From a checkpoint of a small image classifier.
Model: 1.49M parameters, 24-pixel images, arch resnet, norm batchnorm, activation relu, widths [64, 112].
Training: muon at rate 0.028, 19700 steps, batches of 512, held-out accuracy 100%.
Rows from block 7, named by matrix and row number. Rows with one number belong to one channel. Each number is 128 + 24 x the weight over the matrix's rms, rounded and kept within 0 to 255. All counts start at 0.
# convs0: first 3x3 conv (model.blocks.7.convs.0.weight, 112x112x3x3), inputs 110-111, a 3x3 kernel for each
# convs1: second 3x3 conv (model.blocks.7.convs.1.weight, 112x112x3x3, transposed), outputs 110-111, a 3x3 kernel for each
convs0.14 [158 131 112 150 139 127 152 125 124 131 134 129 130 143 118 110 103  93]
convs0.15 [147 145 155 124 125 135 140 133 154 133 127 134 122 115 130 125 136 148]
convs0.16 [174 165 162 168 178 181 165 138 155  99 133 139 144 145 128 174 120 126]
convs0.17 [141 137 122 168 128 122 143 131 139 104 120 131 111 109 164 112 127 138]
convs0.18 [124 123 118 141 136 112 120  90  72 141 109 104 115 110 125 140 149 137]
convs0.19 [136 128 145 113 115 154 112  98 136 103 107  93 107 119  87 102 128 103]
convs0.20 [132 143 137 135 139 146 140 146 128 152 156 155 131 164 173 127 151 147]
convs0.21 [135 122 135 147 140 133 158 137 148 163 116 106 150 119 108 134  93  97]
convs0.22 [149 146 144 157 121 160 160 129 136 103 140 123 102 126 126 107 139 124]
convs0.23 [121 113 129  87  93 113 116  96 123 134 133 140 128 136 139  97 117 108]
convs0.24 [ 85 126 134  81 132 140  98 115 120 128 130 126 118 145 135  99 106  90]
convs0.25 [140 125 125 134 120 116 131 111 122  91  98 101  92 117 115 100 109 109]
convs0.26 [145 107 113 107 122 146 110 138 132 139 118 122 144 143 121 146 107 107]
convs0.27 [ 86 100 102  87 103  99  83  78  89 147 126 137 135 105 117 133 111 113]
convs0.28 [131 134 120 164 153 146 142 133 101  99 109  89 120 163 143 105 141 127]
convs0.29 [117 107 114 106 130 123 115 127 122  52  68  81 154 136 146 126 108 106]
convs0.30 [119 121 128 103 113 116  98  73 110 128 139 137 103 124 138 111 125 153]
convs0.31 [102 100 115 107 114 112  99 102 106 134  97 119 127 121 130 129 119 137]
convs0.32 [113 124 131 115 114 127 100 110 124 139 119 109 130 113 119 138 114 128]
convs0.33 [118 116 124 115 108 121 121 129 124 143 130 151 127 150 162 130 133 146]
convs0.34 [125 111 103 124 123 113 141 127 116 139 136 159 121  98 111 103 104  88]
convs0.35 [141 150 134 149 146 132 128 158 161 106  93 117 108 107 133 138 131 115]
convs0.36 [109 102 116 127 135 132 127 157 159 143 123 122 128 119 104 140 121 127]
convs0.37 [128 128 112 117 136 121  99 106 108 130 159 154 132 142 147 165 171 163]
convs0.38 [148 168 164 121 118 134 117 108 102 107  98 126 137 124 121 131 131 152]
convs0.39 [136 150 140 137 136 135 131 135 125 132 116 106 127 113 106 123 107 119]
convs0.40 [ 97 123  59 102 151  87 113  87  76 125 147  89 129 154 108 129  79 132]
convs0.41 [132 130 116 116 117 110  90  96 104 127 142 146 125 124 134 132 126 130]
convs0.42 [172 115 111 178  99 103 156 109 109 105 153 160  98 129 136 102 123 149]
convs0.43 [131 127 125 150 142 126 116 142 129 117 155 147 102  92 135 113 117 154]
convs0.44 [114  96  87  91  83  95  96  90  88 134 143 151 126 134 142 121 136 143]
convs0.45 [114 119 108 109 113 117 116 123 107 115 116  82 119 136 107 127 143 126]
convs0.46 [167 140 140 140 146 143 134 139 158 120 126 113 136 139 112 123 131 133]
convs0.47 [112 118 100 121 115 103 130 125 117 218 144 165 181 107 139 193 127 152]
convs0.48 [ 87  83  95  86  81 100  86  83  44 120 136 134 114 118 120 136 127 145]
convs0.49 [141 117 134 144 130 125 150 148 147 117 121 115 155 143 128 170 159 120]
convs0.50 [124 114  85 108 126 110 112 106 105 122 132 122 124 153 142 114 133 127]
convs0.51 [113 149 111 123 163 132 130 138 121  93 141  97  69 138 107  71 110 122]
convs0.52 [ 90 113 130  94 124 126 116 117 130  98 116 101 120 136 121 134 119 118]
convs0.53 [146 127 128 146 138 135 144 128 150 141 125 121 110 101  93 124 106 113]
convs0.54 [130 138 132 129 159 145 118 146 145 142 154 143 116 101 137  85  48  82]
convs0.55 [119 125 137 131 123 130 128 116 133 152 154 133 138 114 123 145 119 137]
convs0.56 [179 164 165 187 181 165 189 174 163 119 141 146 126 145 140 142 148 152]
convs0.57 [154 139 121 105 155 157 136 149 132 184 143 150 153 117 116 158 100 107]
convs0.58 [114 131 132 102 131 142 106 124 125 180 117 127 161 113  95 149 137 129]
convs0.59 [ 74  95  99  93 104  90 128 108 107 167 146  87 118 115 100  54  72 185]
convs0.60 [109  91  74 153 120  76 100  57 125 137 110 119  96  95 121 109 119 126]
convs0.61 [139 137 109 149 151 123 130 112 109 142 129 116 119 145 134 100 125 100]
convs0.62 [125 139 154 140 160 178 131 164 181 159 148 127 126 121 108 176 154 116]
convs0.63 [116 126 138 132 148 163 148 150 162 136 152 138 144 145 133 141 128 104]
convs0.64 [152 148 145 141 139 147 134 146 165 120 130 119 117 117 133 135 133 131]
convs0.65 [118 133 136 110 134 121 111 119 143 170  92  85 238 107  48 211 131  81]
convs0.66 [173 126 150 166 111 125 194 156 173 121 114 113 125 132 121 131 130 138]
convs0.67 [153 142 138 139 120 123 141 114  88  31  11 123  76 103 142 169 180 109]
convs0.68 [124 139 125 104 138 136 111 123 118 130 154 150 154 150 156 142 147 135]
convs0.69 [153 121 106 144  98  95 126 109 101 141 142 171 159 156 163 144 143 161]
convs0.70 [136 133 122 109 113 103 155 134 118 150 179 183 148 139 136  99  71 103]
convs0.71 [ 96 109  99  91 126 146 130 208 212 137 123 121  93  87 136 147 153 157]
convs0.72 [117 120 100 142 135 122 153 157 152 160 138 134 116 142 144 106 133 163]
convs0.73 [135 152 167 142 150 153 158 162 157 135 114 130 123  90 127 147 118 137]
convs0.74 [115 105 108 120 131 124 118 137 123  72 100  76 101 142 101 121 144 110]
convs0.75 [107 164 141  60 109 130  70  83  91 123 109 115 157 117 112 128 131 141]
convs0.76 [134 153 142 116 136 141 107  98 101 117 132 142 145 137 116 144 135 130]
convs0.77 [132 138 140 148 150 135 141 137 135 136 114 127 131 103 126 126 115 119]
convs0.78 [115 137 157 104 113 130 109 115 128 153 143 141 140 133 135 123 128 134]
convs0.79 [135 146 136 126 141 142 127  99 125 119  67  66 143 139 115 119 165 190]
convs0.80 [130 134 120 137 133 129 136 125 120 119 124 135 136 131 142 131 125 132]
convs0.81 [162 123 135 134 126 130 123 112 118 120 138 151 119 148 159 131 170 167]
convs0.82 [107 125 119 121 121 129 153 155 164 111 103  99 117 120  99 108 109 119]
convs0.83 [113 122 119  93  95  97  99 100  74 149 162 153 146 138 134 165 139 106]
convs0.84 [119 119 124 115 134 142 128 157 141 105 110 145  97 106 146  72  24  62]
convs0.85 [108 133 119 130 124 112 130 120 112 165 190 223 157 155 177 162 152 179]
convs0.86 [144 124 126 123 116 101 123 123 108  87 115 113 103 110 130 107 124 134]
convs0.87 [146 138 133 141 129 124 129 128 125 120 137 141 117 125 134 106 114 123]
convs1.14 [115 137 141 125 147 158 134 156 157 107  92  83 111  95  85 100  77  76]
convs1.15 [121 130 110 139 136 129 140 142 143  93 143 136 116 159 137 112 152 134]
convs1.16 [155 134 122 149 145 140 139 136 137 123 133 130 136 132 135 121 130 140]
convs1.17 [129 124 151 128 130 144 125 133 131 101 136  94 115 130  91 125 138 106]
convs1.18 [ 96 101 139 119 118 125 177 169 161 132 149 139 113 130 115 108 114 104]
convs1.19 [128 114 125 120 125 141 143 136 154 118 111 158 105  86 143  90  73 146]
convs1.20 [153 131 115 136 118 111 138 124 135 143 135 141 143 131 138 139 143 150]
convs1.21 [103 122 103 120 137  98 110 141 114 126 121 114 111 120 148  99 100 134]
convs1.22 [124 128 102 128 137 102 128 124  88 116 142 149 153 149 129 152 148 142]
convs1.23 [120 117 105 119 116 105 101  95  89 138 112 127 163 135 133 154 128 104]
convs1.24 [149 159 161 135 149 147 153 159 163  74  85  69 112 118  85 107 108  80]
convs1.25 [134 132 150 121 119 137 136 134 150 148 157 171 144 134 146 167 153 166]
convs1.26 [151 120 125 131 114 118 124 103 111 114 106 119  93 106 124  94  99 127]
convs1.27 [147 143 156 145 139 160 163 157 186 108  98 102  91  86  90 105  91  99]
convs1.28 [138 135 167 154 136 144 152 139 136 129 136 132 118 134 115 124 121 104]
convs1.29 [123 126 136 104 115 127 148 148 141 117 104  95 122 125 102 161 154 151]
convs1.30 [ 67  65  64  75  57  57  90  76  76 112 117 155 119 129 158 132 152 173]
convs1.31 [116 127 154 113 116 139 106 106 131  91 110 130 106  99 134 117 129 156]
convs1.32 [122 131 129 132 138 130 115 127 129 108  97 105 116 114 114 105  98  95]
convs1.33 [122 139 117 136 149 126 128 134 122 126 110  99 119  82  91 110 105 102]
convs1.34 [157 162 171 124 135 154 105 120 141 109  90  89 148 125 120 226 184 169]
convs1.35 [165 159 131 125 135 128 129 131 127 137 136 128 128 115 110 131 119 119]
convs1.36 [131 112  93 102  83  80 107  86  94 117 132 141 124 116 112 128 127 116]
convs1.37 [ 95 125 151 107 123 154 101 116 147 156 133 151 138 118 127 129 108 115]
convs1.38 [127 130 132 137 140 135 111 117 123 131 144 136 135 144 156 124 123 107]
convs1.39 [170 154 154 155 136 130 174 157 143 143 133 119 149 142 129 137 139 124]
convs1.40 [123 130 135  94 124 143 129 153 153 153 111 106 105  86 103 111 119 130]
convs1.41 [177 175 174 140 140 151 138 137 153 122 121  96 152 163 129 158 170 141]
convs1.42 [128 138 188 108 128 192 122 126 170 105 132 127 111 139 112 108 111 101]
convs1.43 [124 143 129 122 139 137 114 140 143 121 146 177 124 137 168 124 129 158]
convs1.44 [125 135 133 117 137 133  97 119 124 139 132 117 126 126 119 112 112 117]
convs1.45 [ 85  95 116  96 115 126  91  99 113 126 143 146 117 144 144 131 141 140]
convs1.46 [139 122 148 156 139 160 143 144 164 110 126 132 116 129 131 128 131 134]
convs1.47 [123 143 142 114 111 127 111 123 131 109 128  98 123 133  98 117 135  92]
convs1.48 [137 124 116 117 105 100 114 118 115 155 155 145 156 138 123 148 138 147]
convs1.49 [120 115 120 112 118 132  96 108 121  92  97 103  92 108 101  91 104 100]
convs1.50 [125 117 123 119 117 126 115 112 133 117 117 118 131 118 119 128 128 131]
convs1.51 [124 134 150 114 124 148 126 130 156 104 147 163 103 130 158 106 124 156]
convs1.52 [141 117  92 150 124  89 134 108  77 120 146 144 119 127 133 121 120 157]
convs1.53 [141 136 134 124 120 124 129 125 120 145 112  92 151 128 124 116 111  99]
convs1.54 [111 133 140 117 106 112 140 133 133 118 121 126 129 105 101 167 170 145]
convs1.55 [119  96  98 103  73  81 107  92 100 134 139 107 139 159 140 122 147 148]
convs1.56 [125 156 140 146 160 135 129 151 126 144 154 146 143 135 126 141 135 117]
convs1.57 [139 144 150 127 126 151 138 121 125 124 119 141 116 119 133 116 113 140]
convs1.58 [172 138 130 167 131 118 151 119 110 110 129 191 112 127 197 102  98 177]
convs1.59 [ 96  99 130 100 107 116 109 111 135 138 103 113 128  90 108 125 134 138]
convs1.60 [ 98 114 161 121 121 185 124 120 179 129 136 141 133 124 135 149 128 118]
convs1.61 [135 113 117 138 136 140 126 121 127 115 116 114 108 100 110 132 106 128]
convs1.62 [130 116 127 141 124 137 120 105 118 118 116 100 136 144 136  87  91  80]
convs1.63 [154 164 150 162 165 154 133 127 132  96 106 116 130 136 134 124 149 149]
convs1.64 [135 136 142 113 119 122 138 140 140 140 129 133 145 135 121 143 125 114]
convs1.65 [122 107 117 128 122 123 118 117 134 137 163 221 126 171 215  91 144 231]
convs1.66 [ 68  93  73  93 128 100  74  90  62 102 107 101 102 105  98 116 123 108]
convs1.67 [129 131 127 132 134 122 111 113 118 177 204 181 186 137  89 155 138 138]
convs1.68 [103 107 107 112 120 118 103 107 102 150 132 133 157 159 122 149 132 131]
convs1.69 [104 119 105  90 118 113  71  98  95 130 138 118 133 135 110 124 131 109]
convs1.70 [144 157 138 123 122 121 127 115 120 121 129 113 154 134 117 175 159 140]
convs1.71 [146 128 135 132 122 118  91  78  88 139  93 132 130 113 136 151 136 160]
convs1.72 [129 158 148 127 137 127 111 111 104 138 131  70 125 119  97 133 134  98]
convs1.73 [122 143 119 134 153 127 119 132 115 100 109  90 126 137 128  86 111  98]
convs1.74 [144 141 158 140 141 146 135 136 125 157 122 123 139 129 126 155 125 134]
convs1.75 [127 112 108 164 134 114 205 188 153 104 119 142 122 136 142  93 119 126]
convs1.76 [125 116 140 152 126 139 154 146 138  95 112 107 102 118  79 129 129 115]
convs1.77 [132 130 138 128 127 132 127 125 128 113 134 115 119 147 116  76 109  85]
convs1.78 [ 86  97  85 106 107  93  94  86  69 150 168 153 152 156 138 150 147 115]
convs1.79 [113 107 118 133 114 127 145 130 126 156 154 123 156 152 133 133 147 148]
convs1.80 [112 116 101 109 104  83 100  89  74 140 152 128 142 142 119 148 153 141]
convs1.81 [ 82  87  77 100 116 104  78  94  83 163 142 174 159 131 167 143 111 136]
convs1.82 [119 148 150 139 170 170 130 155 147 176 168 171 168 137 133 166 141 148]
convs1.83 [138 119 122 126 104 106 130 112 118 138 124 126 118  97 112 147 116 141]
convs1.84 [144 148 133 131 128 122 129 138 131 139 124  90 186 165 148 173 143 152]
convs1.85 [164 149 156 145 131 138 156 146 154 118 113 111 132 132 134 119 131 124]
convs1.86 [133 119 133 129 106 112 129 108 112 119 130 142 121 119 127 128 129 142]
convs1.87 [136 145 135 132 158 142 132 142 135 102 109 126 114 115 121 115 118 122]